A small masked image model, trained from scratch.
Model: 5.22M parameters, arch densenet, norm batchnorm, depths [6, 6, 18, 6].
Training: adamw at rate 0.0036, 6500 steps, batches of 384.
Rows from block 19 of a small masked image model, named by matrix and row number. Each number is 50 + 15 x the weight over its row's rms, rounded and kept within 0 to 99. All counts start at 0.
After each channel's rows are labels from the 100 images, of 14848, where the channel reaches its highest value: "responds to" is what is common among them. Only what is clearly more common there than usual is listed. The data: reaction-diffusion patterns (Gray-Scott).
# conv1: bottleneck pointwise conv (model.blocks.21.conv1.weight, 160x472x1x1), inputs 354-471

conv1.147:54 18 87 56 30 45 36 50 67 60 23 23 35 53 52 40 47 36 58 25 32 45 34 54 44 36 22 15 28 50 50 42 31 52 62 49 37 42 56 40 80 34 69 33 34 56 49 57 35 36 52 22 40 50 29 57 48 35 59 85 80 52 62 46 38 36 51 47 62 36 52 22 63 38 50 46 57 24 28 57 63 20 73 45 66 38 70 56 32 48 45 40 65 36 67 73 46 43 44 50 81 45 44 48 47 44 65 64 53 47 33 30 43 46 91 52 34 53
responds to: grey; pastel; feed 0.078 kill 0.061

conv1.129:73 50 34 61 52 34 42 42 55 38 56 52 40 50 25 49 64 38 34 56 51 54 50 39 55 77 43 49 35 45 55 67 51 50 62 78 41 53 23 33 58 00 44 34 37 53 33 48 54 08 49 44 35 34 60 55 17 53 47 42 61 54 56 46 51 57 43 51 48 51 51 52 53 53 32 40 69 46 36 36 61 54 51 51 60 35 47 51 40 44 54 46 37 42 33 52 41 41 36 55 65 54 36 58 40 46 49 26 55 62 49 39 36 53 67 45 54 41
responds to: grey

conv1.111:47 51 29 50 56 55 48 54 32 43 52 65 56 33 43 55 57 47 41 42 57 54 49 49 50 49 44 31 55 55 35 58 62 55 42 54 39 38 47 45 58 28 89 45 52 54 58 28 30 45 44 51 35 46 54 52 50 52 30 45 48 31 29 71 45 41 53 50 50 34 32 54 30 47 59 34 51 51 69 77 47 64 48 47 55 59 00 51 48 52 26 36 48 65 54 52 65 45 63 69 51 61 80 37 71 57 55 30 55 61 36 83 46 29 64 52 61 15
responds to: stretched; pastel

conv1.57:40 46 28 59 59 62 16 55 29 12 42 57 13 55 53 80 40 71 26 80 70 40 42 25 52 29 43 75 46 48 79 37 47 21 27 68 69 72 56 48 65 55 40 58 45 48 65 49 61 57 45 58 42 52 50 47 56 24 49 25 43 69 32 58 72 71 68 60 49 49 36 88 40 58 43 52 62 53 48 36 39 33 39 33 46 64 66 88 48 55 48 48 70 49 91 32 58 32 59 53 40 63 66 49 68 58 83 56 65 57 41 63 72 57 59 70 46 52
responds to: feed 0.078 kill 0.061; pastel

conv1.100:46 32 58 56 54 40 50 39 41 56 52 55 53 55 50 45 50 62 45 62 44 45 65 41 54 62 38 30 42 73 56 40 53 54 32 53 59 48 49 42 44 30 75 34 52 50 42 52 29 39 55 36 39 52 53 58 31 58 32 40 60 43 65 52 42 27 41 38 55 35 41 48 55 60 39 46 43 44 50 57 57 56 53 44 72 65 21 63 50 69 43 76 44 60 54 21 63 65 58 55 47 55 66 58 53 59 46 38 64 51 18 58 48 50 65 45 62 29
responds to: stretched; pastel

conv1.136:38 13 47 29 54 50 36 48 41 55 44 45 63 43 34 23 37 43 69 69 39 61 68 34 39 57 24 65 41 34 35 32 59 50 40 39 38 35 74 29 44 46 36 56 29 51 49 57 60 35 59 50 53 35 31 44 34 52 43 43 20 34 58 13 48 49 58 34 41 65 58 30 64 28 60 37 44 41 30 27 81 46 41 81 62 13 35 10 42 24 60 40 45 23 29 37 41 26 23 58 67 28 22 79 48 30 51 41 58 40 54 45 42 84 47 23 54 34
responds to: grey; feed 0.018 kill 0.051; feed 0.078 kill 0.061

conv1.50:58 40 29 40 50 33 35 43 40 69 52 60 24 59 08 51 54 50 67 70 49 43 58 47 53 63 62 26 41 44 44 63 36 48 65 53 63 50 42 25 51 14 55 47 44 45 42 45 30 26 51 38 42 39 62 42 45 40 58 32 56 55 39 33 43 31 55 31 40 58 42 57 45 49 44 32 39 37 45 67 69 49 61 38 64 52 33 68 55 68 39 66 51 62 50 56 48 66 54 51 60 51 54 72 45 45 62 55 62 57 20 45 64 49 65 57 51 29
responds to: grey

conv1.145:65 63 41 67 15 59 44 80 33 53 45 53 52 14 42 43 48 22 51 55 16 50 29 51 93 52 57 51 54 51 36 56 46 70 50 52 28 64 21 54 60 00 50 46 49 55 20 55 64 14 63 55 33 31 53 52 15 49 48 58 81 42 60 75 49 65 54 48 69 49 37 41 39 46 24 54 62 51 47 52 79 41 47 37 37 53 40 50 47 45 33 31 36 58 42 64 21 60 38 44 46 51 51 40 52 37 60 53 45 39 40 60 36 69 72 45 46 51
responds to: grey; feed 0.062 kill 0.061

conv1.126:49 58 48 38 46 38 46 46 59 44 46 45 39 57 62 50 49 59 55 48 43 58 49 43 47 27 33 59 60 37 45 44 59 57 33 45 33 48 73 55 60 46 79 61 55 49 73 70 55 74 47 55 48 47 57 58 61 55 37 53 66 47 46 60 44 53 61 54 60 48 55 51 35 52 59 52 59 51 63 58 51 59 26 46 51 53 29 58 62 44 43 61 43 64 57 39 53 54 60 53 63 59 51 54 42 41 60 46 40 58 60 52 54 39 61 59 55 24
responds to: stretched; pastel

conv1.85:61 68 78 74 75 60 53 05 73 24 51 38 40 46 71 51 63 60 48 47 67 36 55 50 18 30 50 31 63 32 24 36 49 84 50 47 55 33 42 51 52 40 52 39 48 49 37 25 55 52 44 48 49 83 21 47 44 50 13 44 63 80 50 53 47 55 55 61 34 48 72 39 42 26 61 47 64 51 48 55 31 46 32 41 32 53 40 43 40 32 64 54 20 53 32 56 52 35 51 37 47 46 42 21 34 60 55 27 28 39 64 24 36 12 58 44 43 46
responds to: stretched; grey

conv1.116:20 55 35 54 49 53 22 38 39 16 62 75 07 42 56 72 47 58 38 85 71 65 61 10 38 26 57 71 48 60 49 46 53 42 30 56 39 67 88 37 46 77 50 54 57 59 62 46 64 61 57 62 47 53 46 31 73 55 50 38 45 53 35 55 47 59 48 30 45 60 31 61 41 50 55 57 52 57 45 32 53 49 24 46 56 46 54 54 49 61 47 54 70 55 50 36 55 51 65 48 53 42 49 56 67 57 64 40 70 42 29 76 68 33 36 60 39 36
responds to: grey; feed 0.078 kill 0.061